A small image classifier, trained from scratch.
Training: 9700 steps, held-out accuracy 100%.
Data: trained on simulated fluorescence microscopy of cells, 195000 training examples.
Rows from block 4 of a small image classifier, named by matrix and row number. Rows with one number belong to one neuron. Each number is 500 + 40 x the weight over its row's rms, rounded and kept within 0 to 999. All counts start at 0. Numbers have three digits each.
After each neuron's rows are labels from the 100 images, of 14976, where the neuron reaches its highest value: "top examples" is what is common among them. Only what is clearly more common there than usual is listed. The data: simulated fluorescence microscopy of cells.
# fc1: MLP up (model.blocks.4.mlp.fc1.weight, 960x160), inputs 32-63
# fc2: MLP down (model.blocks.4.mlp.fc2.weight, 160x960, transposed), outputs 32-63

fc1.726:511549488402522496514546492573546546549514478500471479481583503498456525479462495555530496488439
fc2.726:421544534551487483516504540534503535491570489519466480521531503464523477514521500458537526531478
top examples: ring around the nucleus; cyan stain

fc1.208:513505565484524438415483528512479541491461535500467523498501538448452491514485467531529456518548
fc2.208:395487529482486462479447469479542467477507476534438520506477492392498519481491508540547577508528
top examples: ring around the nucleus; cyan stain

fc1.444:516478536548547512515528483533412572465547535523453514474501518525494434435569494425498484489514
fc2.444:427490463483469443417522468541492447507422517522514525474442471487495492476447549522501512526524
top examples: yellow stain; ring around the nucleus; few cells; cells: one or two

fc1.524:464422541500479439500425482545460479518415513498549528496448535519492478479506457444602544486531
fc2.524:509605416478537510502500469483489498513500504481487514547491512557544495448444465499479455518529
top examples: yellow stain; ring around the nucleus; few cells; cells: one or two

fc1.175:534541456554578469431470474452462489535544509478508550533452497472438442441456518525431477423499
fc2.175:465529511486483505512473452498536514431450534533540429537477524534543462501500517515533446530461
top examples: yellow stain; few cells; cells: one or two; ring around the nucleus

fc1.73:550478430458494513498544420505450539541431541460528450508452475447501496489519543523487470506480
fc2.73:458423488541443461542469425521524454539464509503540538463443512423450551503494509519568563484517
top examples: magenta stain; crowded; cells: ten or more; ring around the nucleus

fc1.406:498470525442566503513451488482530466572456526515482449516414546581488450547538529454510514567478
fc2.406:534566439527526454462525525518479496505533473529420441500544468554527408467468426524481505482551
top examples: yellow stain; ring around the nucleus; few cells; cells: one or two

fc1.231:521526542428503496407533508530536467505471578547438508543555495504505454465547458527491479491496
fc2.231:467552514540476526478539576501491543520539517496472547511483529538511500526498550458503561506499
top examples: cyan stain; ring around the nucleus

fc1.284:524596528484503485470474533529523532540515463554447497440533482424414428473534455534566481495476
fc2.284:404538484521540523479498462505504485547539509494459504560432535508544443491481518526548566444525
top examples: ring around the nucleus; cyan stain

fc1.642:519519472432474483425539472497525492546452473454522472455511501487510495561461554545509522492462
fc2.642:424411480486570541500513462469478475502435493529576508485481524448551487538500477485529542519498
top examples: magenta stain; ring around the nucleus

fc1.404:441555542519579495527491529507529519466537522539474526530533573519485439519511439460502489438526
fc2.404:459475515473483417453524494486522436531382475499497521461437481551463488470450544539543521542477
top examples: yellow stain; ring around the nucleus; few cells; cells: one or two

fc1.376:499500553485507489474440475524543531476534524490459540532531523510409478491578477462464484487558
fc2.376:474513476528514474439541542431490505479462516480502473487543535550396475516448484507476466597429
top examples: cyan stain; membrane rim; bright spots

fc1.503:455480535539503532489489567550496563512518545465498573478478485592489467496524462469450526540545
fc2.503:483576529517495488469505566519488477481458532537487489465520523586467516530534520446475430501516
top examples: yellow stain; few cells; cells: one or two; ring around the nucleus

fc1.693:557452501470531497452515535464490503538446461494467459519491453433490551507475477533514439501474
fc2.693:458452457514480464477507402499468473479473487474578503476507526438499539547473532522557517547527
top examples: magenta stain; crowded; cells: ten or more; ring around the nucleus

fc1.344:479478516528509523532471547476510498513476541509528497547423483540494500499561533520463529579465
fc2.344:522567443462528391473539497566506511479530458508417497528568483512539501516501455501538534497470
top examples: yellow stain; ring around the nucleus; few cells; cells: one or two

fc1.599:434492503534552474476455464543540481511576459514529493508453534571508514453555582442447497520528
fc2.599:470557479442495480479515545540535521537543511466430532501545452588461527499412461517442427550424
top examples: yellow stain; few cells; cells: one or two; long thin cells

fc1.754:462504492437529450451525457505483509540501504429532485425568531502483530431489454588496521441444
fc2.754:441577554540507503518473493472529473497540464534489546523487503363509477468533517498556529481481
top examples: ring around the nucleus; cyan stain

fc1.609:460503481511525505473439515427493467544466536520484489567484550591426471493522500438469516530574
fc2.609:471538510475464506484486579484511484503440536519480501510478477587473490525556462430398439520517
top examples: yellow stain; few cells; cells: one or two; ring around the nucleus

fc1.315:493471555472538512529472488442484493439506479476505460486535487417531558545512502568507456442479
fc2.315:470443478471484436464498399486509470554442490514573482551501555415482525537452514530578554495493
top examples: magenta stain; ring around the nucleus

fc1.635:502555454534503490501497451539488477457453494521486484503507465496478457488464413527443435474464
fc2.635:486409486481555559533550569445498500490525468453514527504480513495531488490541574516494559490474
top examples: ring around the nucleus; cyan stain

fc1.470:523514504427500487517486445501444507478537499485502556468515433536555495492485467492489448543463
fc2.470:585501468545507589505526496478496597477567483534595472527539475569451491457524511445378457487513
top examples: green stain; membrane rim

fc1.104:516519520529501422535482523479505468506483506488473535542451484541479476544524479412485479569587
fc2.104:482556444526503514469455542469508536452403528554477548501446477623463517488488495480491449499472
top examples: yellow stain; few cells; cells: one or two; ring around the nucleus

fc1.146:526456457459487492505493450403550443560505454473596453431543471467489574549488520535553494404518
fc2.146:373469474493479484497462432498453490502428507541531522503500479408530525508444485546508475491496
top examples: magenta stain; crowded; cells: ten or more

fc1.382:530491484515386464475462559499522591495505461419462508485487504440488521508534558520466514473486
fc2.382:427463476454477511457506486428514500502431543539548534543484520522535520528440471467535457494460
top examples: magenta stain; ring around the nucleus

fc1.584:454545510428453468461511485602545485543526478387479526511515530455408467443473454499466471446523
fc2.584:429535486467526482491484505494538457462524449556459509542526488340516533507464521520562540443568
top examples: ring around the nucleus; cyan stain

fc1.319:515419513558447523525445499465554470527468527492558484479543512516516499459506495538465510487490
fc2.319:485553537514541494534548474539562448500551521506461511487519510510513486537471474544557475443488
top examples: cyan stain; membrane rim

fc1.201:444564541466483509534502488518466497508490539544399451435559453519511512506483449516505556477447
fc2.201:513444524539579511500573530494495510504522458486527510516475536465591478468580556502484500505535
top examples: ring around the nucleus; cyan stain

fc1.263:502561446494520529515456489605516521536511466475528492567595514479473460491506523464489496461488
fc2.263:542445460540527515474532420487496543471548533500577459455466476483523502492441515495532450474514
top examples: magenta stain; dim; membrane rim

fc1.734:448508505484493529535478480515527509555406498496445517563438490538503436536528425487548441516491
fc2.734:444528475594535479509426507455472542484499527540504536500480543587476515536512435500441519517466
top examples: yellow stain; few cells; cells: one or two; long thin cells

fc1.346:532427496454477514473503506523562496560514547490541529521437547601534512562500503461517540539517
fc2.346:485583491501511475482464528508515484505466533492459500457479507607484503458467447448439438518507
top examples: yellow stain; ring around the nucleus; few cells; cells: one or two

fc1.696:515462540462471490450586513512489487496470486461528547454542442511504538590468519506486481494501
fc2.696:473541529557431554574463494445506478505457571519545546553481479555497523511521477468486506522519
top examples: magenta stain; ring around the nucleus

fc1.296:529482419462462513469510490515453474549471433440518584508508553481489507535500471513470498570503
fc2.296:480504475533457545524497525404517455528466528513582513548479463559582593507472562501507499497508
top examples: cyan stain; dim; membrane rim

fc1.442:491475423499549542518529480482545504613585550454519504450569487544504564471530497555503491493448
fc2.442:566526501495467527513434438491572516490538507526445446476469517459538522517449491505551467477443
top examples: cyan stain; ring around the nucleus

fc1.742:471515489517521528528584482465500426488477501472530498444505485456511440509476472539456541452518
fc2.742:448392493516491448485554516474475423532441507475534522551467540387527514490518504581545582504489
top examples: magenta stain; crowded; cells: ten or more; ring around the nucleus

fc1.630:508527486464495483484561479410433419514513450514491542480477458425510426500473472494493473480507
fc2.630:476440489515552496477458511487511503475492530475543473537542574452513535480497508521537497574516
top examples: magenta stain; crowded; cells: ten or more; ring around the nucleus

fc1.75:448462556552507524482451565444534440546499535482508498506381457512460514551520543520508511572553
fc2.75:502532451474549417433551444565476513480553444504433461518549492469514486483445499567534518476516
top examples: ring around the nucleus; red stain; yellow stain

fc1.700:489568529456496492468535444580509514530509491478435495483559542431409505444505469527535509464474
fc2.700:434558493519544478526504489499515468496502521496497492452519517374477502477484454499535511484467
top examples: ring around the nucleus; cyan stain

fc1.248:507493497552549471473505499526547470502495494453512586540390510577517491520558479399436503574563
fc2.248:490597461506509431480476496508519499474499516500413529485528474605536448479495483530477429540494
top examples: yellow stain; few cells; cells: one or two; ring around the nucleus

fc1.309:462508557544496521443524445462453576492493503509555447528574487478467517526466526473535523521489
fc2.309:443538505454459503436467510522522471496515533477437477553471526498529538545529425531503483478492
top examples: cyan stain; ring around the nucleus

fc1.727:547508463512489425475499493508515481552472512534471541548565571488438467482516450500483490532511
fc2.727:477601502483519530480459535551488529531447584534445490477495488554457548522491505470505495487528
top examples: cyan stain; dim; membrane rim

fc1.525:471529468441507496524522444507500527481542456472448488478572511491484385463483515521519465476475
fc2.525:467543454563526476434529521517501474480544485489454541545477473393540485486457508519551519539489
top examples: cyan stain; ring around the nucleus

fc1.207:473494420460517483464534452490485444515484472509502520430441461550529549554486532499537551567437
fc2.207:522523543475565553495486578523526548502468467484431490525517515522507469504489485462464492492467
top examples: yellow stain; bright spots

fc1.683:549499475547492458522493545447555518514561544435489488493466518511444489411535491481523458565565
fc2.683:453594500513519470471471466416541482451456462576477507502481525538537520463421486498524477439474
top examples: yellow stain; ring around the nucleus

fc1.76:432534433498523467540399484562559520502508504466492469468509550570484413469550511427423504525506
fc2.76:500595495488507506471479534458495498484427536535423489494491478621524504519509474419414418478493
top examples: yellow stain; ring around the nucleus; few cells; cells: one or two

fc1.116:476519544547503531533457456527494548464548551539501446491498443515496514433491505518489469516426
fc2.116:514577464494479533502460442498529539494578523498528538514483518626463474491487490495375425474542
top examples: green stain; ring around the nucleus

fc1.582:532539590499475490543467494535518511606507462416452477466532509473432499523403501491500505482446
fc2.582:458574486492523459462517497502429456503541483521453517483462469369489518536449528562516571518468
top examples: ring around the nucleus; cyan stain

fc1.211:489571470479469519518475503554491544436501505517453531511545510510439472463482477532513501522532
fc2.211:529436520524504566610506562465492484464506430460533489519481524529496566441562567487464537473533
top examples: cyan stain; ring around the nucleus

fc1.204:570519483478543519473520467530467440544454489501468499550469534506453518443456398468580536489514
fc2.204:501454539501521457482501551471570435496503522476470535532506499462484487501482532513497480579538
top examples: cyan stain; ring around the nucleus

fc1.303:495486526552517472507434533537503486478498504490495555581509533546427475457523504431469493550552
fc2.303:486580494482491499456465493437535497500456493524438524489530472603485546534497500480471441476486
top examples: yellow stain; few cells; cells: one or two; ring around the nucleus

fc1.210:507583488456499533458550521566556572511515438443491496463523537462409478464490439541510506444408
fc2.210:367558519547497488473509463505493454492560502513474497492530477402492514502474455540567523532545
top examples: ring around the nucleus; cyan stain

fc1.233:567480554510531486510489517468445464501525510453546505517429451533493534558576553472512472591531
fc2.233:492512481455550460477567440520443517526568480502457434510538486499545489471467475529561536480485
top examples: yellow stain; ring around the nucleus; few cells; cells: one or two

fc1.22:485510433450548477494502459519566519474471425443434524459538536499390507469489387495535548474454
fc2.22:474517494571471461468460508466476476443409470520561487504505471398493530486453523519472521449494
top examples: cyan stain; ring around the nucleus

fc1.542:530428528499458462453467498463526554547414507505507483478488559481520495549527565538567497580471
fc2.542:440477460513491444489513468491494493503519477507586481485516452427517476516447492543547579547426
top examples: magenta stain; ring around the nucleus

fc1.181:477575515521459569483500478557523510469504542500449552491537562529461427444523501480503487475422
fc2.181:573429550481525569484567541458501528520532429549566476489456521510487504446557538512471526477526
top examples: ring around the nucleus; cyan stain

fc1.111:526582469486523470488494536555499511563532469434518513488492534492497526513484465553539549471451
fc2.111:449577539503471501512490473490544480512529506538482471546514467452530500481467511482461491470538
top examples: cyan stain; ring around the nucleus

fc1.195:521525557433532521510493497562523538542515497515496591482506525457446414489465435588529478434456
fc2.195:449510493481540435500485514442460444495542499537464469517485478411488507569487486486543535460479
top examples: cyan stain; ring around the nucleus

fc1.170:529531482487522470489444516505525540490515461437478455438463509536439544483520505453535530550461
fc2.170:459606538495561537471558527588513493477603518510463444520499447430477515496464540478507489545518
top examples: cyan stain; ring around the nucleus

fc1.94:485500554523518514519498491463507454514526444539556473531576578514477458552587462461561495448583
fc2.94:456465531485499508438467535496499544522445506537440476498496480475487549507482514534496504494490
top examples: red stain; few cells; cells: one or two; ring around the nucleus

fc1.128:545487495537543530493509488503459492475581480468509460565463533424497500437489441525520510462477
fc2.128:537497492546492479491527453468475512490506532522436441470499521429474487529439503561484516456518
top examples: magenta stain; ring around the nucleus; long thin cells

fc1.713:509445527539504504487523492489470519462478506549565502465508488539532491542506500502548491558571
fc2.713:448544515541532500455493524518521443554449529519424486529441515577472512558494477503516473547508
top examples: yellow stain; membrane rim; bright spots

fc1.61:483505469548536485509451512534555481502475565472476591494522579557448439453490478444453517536566
fc2.61:474567495491528493535486541447521505549457511508511533505520464588454510502461522492437429525480
top examples: yellow stain; few cells; cells: one or two; long thin cells

fc1.619:522442464468469477470551442541533486463452424476481513518472502486478499489500462465560531499470
fc2.619:510460496496424560544440486470491465544490543524559521549523504525503544521484486503514460500503
top examples: red stain

fc1.388:519466493516486488465544481488485460540497472466503516438485488453554562532481537614524505480413
fc2.388:461428445486483486421488449468449474481472552524551522477481484414468495525478558508536545514467
top examples: magenta stain; ring around the nucleus

fc1.89:501464510496511472556522496516527521524515532468497498516437530576496511518517597494427528550546
fc2.89:515556483501583479527547469512453477456474492461486497523538516573568507512465385524413419505473
top examples: yellow stain; few cells; cells: one or two; ring around the nucleus

fc1.498:559574522493552455418428511568554455546497470458481560463537514430486502503494515493465486451557
fc2.498:468590512525470524527500428453511531475518545508471482482462539526522488537478514482522529542494
top examples: cyan stain; ring around the nucleus

fc1.488:557418505473549498506497476606478483506485478471482523457468542507476592548531449557472540500482
fc2.488:472589462526476524505477457433506518450524531510532554548516483558530479541494437475488496472493
top examples: cyan stain; membrane rim

fc1.17:474475557522512491562514508530511497529525543507480523522470532586412485519522463433480487521588
fc2.17:463561508508565489474475536502496466496465550485426525507522496591496509509510460445416382528512
top examples: yellow stain; few cells; cells: one or two; ring around the nucleus

fc1.71:605536524465498518470548464514533465538465494486445468509515551522474513523454459525559516491475
fc2.71:481479495461539589543472513429521539441553525480518459537467541484497504482518546449482489500450
top examples: ring around the nucleus; cyan stain

fc1.127:438572515442567463446474506544510498493533497543523486499550568454481514564447479548499464490468
fc2.127:465513492521519480513506499470525525564532449513412476566481485433488558537508431513506492436536
top examples: cyan stain; ring around the nucleus

fc1.538:467462490449564422415490468491481515511498494524469519513473580542443439453445497522574465547505
fc2.538:477563550529460533442519545436488494496448476500446443508485499521506491503512569450479490479530
top examples: cyan stain; ring around the nucleus; membrane rim

fc1.623:482479499521542575527469565538500435504473445526529514581499529482473476549543539554464484531533
fc2.623:539559468531429596542475448449516505477516531513527547508532480539491522482478506478459464488500
top examples: cyan stain; membrane rim

fc1.67:477602480460523460572434484539486493467496457496500536496559511501500513486527495522523464534469
fc2.67:539439565522554490503611525503462528486538532541484457513466496438500477516554542520463505537451
top examples: ring around the nucleus; cyan stain

fc1.74:509526571561581516479475502481526513597488548485552490547485549497464567465557499502468497554567
fc2.74:459561391496488463484510465437478495527523497574502570474427529511524536503445508547553530478433
top examples: yellow stain; ring around the nucleus; few cells; cells: one or two

fc1.289:535473451517505505452480509540457471521487521555529505531392499532500549525518533444491565533507
fc2.289:540505471475532487498544508496488502509562468462548506470570462573554518552482492477444495507479
top examples: red stain; crowded; cells: ten or more; bright spots

fc1.179:447500491540488539516461501458518537483493454513476542526467577496478541533489485515520467514468
fc2.179:490509477560491411499454515520467428466438547559479559454483518501440495491490539473479489506515
top examples: few cells; cells: one or two; yellow stain; membrane rim

fc1.238:537507514490539455489480436539459469536452566537468519558496579574488449534466518437463496567503
fc2.238:455524492484496518416505557484517532505503529471465478544511481576519532511496513467436423471546
top examples: yellow stain; few cells; cells: one or two; ring around the nucleus

fc1.457:535466522494524493452443519503562474494541456511465556530471499500429509522470531407437485486483
fc2.457:549586458482416504504507550436510473493463537544428503457483508554466502516587464500509461496489
top examples: cyan stain; membrane rim

fc1.349:522442548455511514514484507518580597585500520428467512435480463509477439445505478547535487518502
fc2.349:493539424506440482437487445477507430492543483538465481508452501393468520472472535493541545440514
top examples: cyan stain; ring around the nucleus

fc1.753:503524490497555413536485480548535477491563502438475526428491560521524517458562525555529515519483
fc2.753:473542452491490517514534501469473456503546456503446471508535473411443520465477500463477466515537
top examples: cyan stain; ring around the nucleus

fc1.709:509454522463528496514553495507488444545537469434576487403566467501501562527511500534563553476482
fc2.709:476516515557508487533496506478468466560499476540536506527493547436432515538524500510523557479456
top examples: magenta stain; ring around the nucleus; long thin cells

fc1.35:516532530432494481512510491557452520564527461463449491468538390466442523467511464543511495495448
fc2.35:430537482531530469483544496500464504509581435565434499489503525377509452448414489538583547481556
top examples: ring around the nucleus; cyan stain

fc1.600:448534500561535505506461551510481514480520591563471491497514554508496403425510491435488465445555
fc2.600:455479487464504495457551476466536464528374493551489527485476506533503501483458548534553514506494
top examples: yellow stain; ring around the nucleus

fc1.586:504546490514497505553447520501548521503466499489522542555454535559528557569561491514496592489575
fc2.586:486581503476487439503495501506474560488499526466465496493545540522504447447499456642549404453524
top examples: red stain; few cells; cells: one or two; membrane rim

fc1.253:545564515386521450474470500579483532551478484431462518481495552451448525482437430607568504464492
fc2.253:408564482473513458485500483479521463474555464524491485494478484399486545514457544522596554513546
top examples: ring around the nucleus; cyan stain

fc1.733:492437551517567521526465480609482498481518542498510543532435538539465471513520506419452504505584
fc2.733:467590496513511491465521518466499515516471520507452460527551514621521524508516462464459419466496
top examples: yellow stain; few cells; cells: one or two; ring around the nucleus

fc1.691:543497522494517507503468487555435461461436472523372542605467507495426543524536436479538494564518
fc2.691:480552433514480585526462530485534508478522492547494560478504462525473472548429596497435524509513
top examples: cyan stain; dim; membrane rim

fc1.526:483500505554416563606476474544482485546541431445517446521505534516477513508521499552527455471450
fc2.526:540485434462552497545483460512484527498549521552438487486555440498460446431482526511575510463516
top examples: magenta stain; membrane rim

fc1.293:536504518448484503489498552558509510447516495419490487437582571452425478454491455533546524452461
fc2.293:415547513541465475440546518454505487489496457482479490486485474371495486478469499497586564519522
top examples: ring around the nucleus; cyan stain

fc1.327:480523447476424455508511473518480485560509458474524511437442436506517580526528516575518523533459
fc2.327:452418495572503510458471466507514540446439523502524495536466511516505522440496461493508472473514
top examples: magenta stain; ring around the nucleus

fc1.723:470499551574500504522443504515515512510535527463508483557456565542445452556570510365456422528535
fc2.723:511595530535513493487458535482504507480457526503458479545491470622505492526492499438425427526525
top examples: yellow stain; few cells; cells: one or two; ring around the nucleus

fc1.171:556585550434518536496446450495511509485490541476466489482507472453457493526476454499566495448522
fc2.171:431530461548548470435540500515482493522544495532489470441509558413494524529522514520555604495506
top examples: ring around the nucleus; cyan stain

fc1.615:454456511441521440513502492483461430526428537511437487530510531602444481487543465514515536524516
fc2.615:462578499499497482509456567492522535518462532449452495565511553599518528501538485478447411505529
top examples: yellow stain; long thin cells; ring around the nucleus

fc1.692:503589513524475510543419484559464538504493515468506508477536522492454480454521441503490414503488
fc2.692:517447503465523545520524545463495562505594442449496472537497499489506519480552557487481579502468
top examples: ring around the nucleus; cyan stain

fc1.740:489523558555559528571491502522541521537496486522526460492512559412453495538582431520497437469503
fc2.740:474528468466481410444484463517488485492522437538406514505462531416515538449436474524528538497483
top examples: cyan stain; ring around the nucleus

fc1.728:512538536544518497492419522557508504557494577549454463548502474515491399431518433446525427471523
fc2.728:476427488473485454452565490446481462509425501516539520504421500523461521523464571538558516492506
top examples: yellow stain; ring around the nucleus

fc1.353:529470550464558462463447545526516513530482502419467494469506561448480470544492529576505505554546
fc2.353:427589430545478553527462409450479539530517518522515558528504476511483490524400519503528504526499
top examples: cyan stain; dim; membrane rim

fc1.159:467541514450533536533514497546497559521483490477501498483561539415392499498488473523516532422447
fc2.159:419534511529529428480542504459502483450540442504445470498513491417498451532542457536520535484519
top examples: ring around the nucleus; cyan stain

fc1.435:494539529469573470484455557525489484536514546522367512570533558470481455481530492485621396515505
fc2.435:461538494537426488467440444437484544447511504533459553489569536528503496512435522583431524484512
top examples: cyan stain; dim; bright spots

fc1.648:552580477518466499515490541587484547509511537473452521428507482473518505491479478563473526423461
fc2.648:412548485522481545542436466527487484469583533513505518507440550460535573523509548490563564478462
top examples: cyan stain; ring around the nucleus

fc1.668:542444564506472496467437503518476469497451526522450588588421563465511511497498432478472505493531
fc2.668:427493452497484467510525459458512461489537510452519553442527513525532528503426517539531524502482
top examples: cyan stain; membrane rim

fc1.506:527450474452511518426539487494497510587450485499575484498377479441467499538523519493515513575587
fc2.506:456523427534496568547480466533515444504549533513556531473463523497487480511380477525524502488527
top examples: cyan stain; dim; membrane rim

fc1.529:516623479486454518537438539561538475503492527533417489497492460490494428488533479585474511487498
fc2.529:508421529514521534552535549489497513479583465478515480547515477499498496442538526483500544465486
top examples: cyan stain; ring around the nucleus

fc1.82:541600508489547509501485466586475500567503469527514544497509520429432540492477489471522460442457
fc2.82:438554465527498514462481561545485440559542476458441503455469454400457500501476483533545561502471
top examples: cyan stain; ring around the nucleus

fc1.454:472511478473538515433486568472486445546506518489474489480492419466501496532564565619530468541449
fc2.454:456493436510551491504446435499509479459447549537549516541533486446500549499465505497555554480492
top examples: magenta stain; ring around the nucleus

fc1.758:498485516535525524514506536543511441516521446500428490516571577487482509501537525520500454512431
fc2.758:477559480488473541474433497441516553529559572485511478519474419532536531522461464445429511515461
top examples: cyan stain; membrane rim; dim

fc1.203:448540462508494503491469512473521569461572525453490461477497505473528419446523522507490518460488
fc2.203:489478471533524470438465458497520507496468533534564462530496454495529507478487507555554562517508
top examples: magenta stain; membrane rim

fc1.119:505440424479460501474546479466457453514497512457535486443495473472459548532497523565527449478480
fc2.119:445433487561517504470463454447467442468472437466540504517479499411544484477430531508578533546488
top examples: magenta stain; ring around the nucleus

fc1.707:482523521435501447517489489487498496503490453469468459448499400556526515470444524498480460468464
fc2.707:531520497514483580557514467475552559517498543480550505453537485496518505471512455507407418477524
top examples: green stain; ring around the nucleus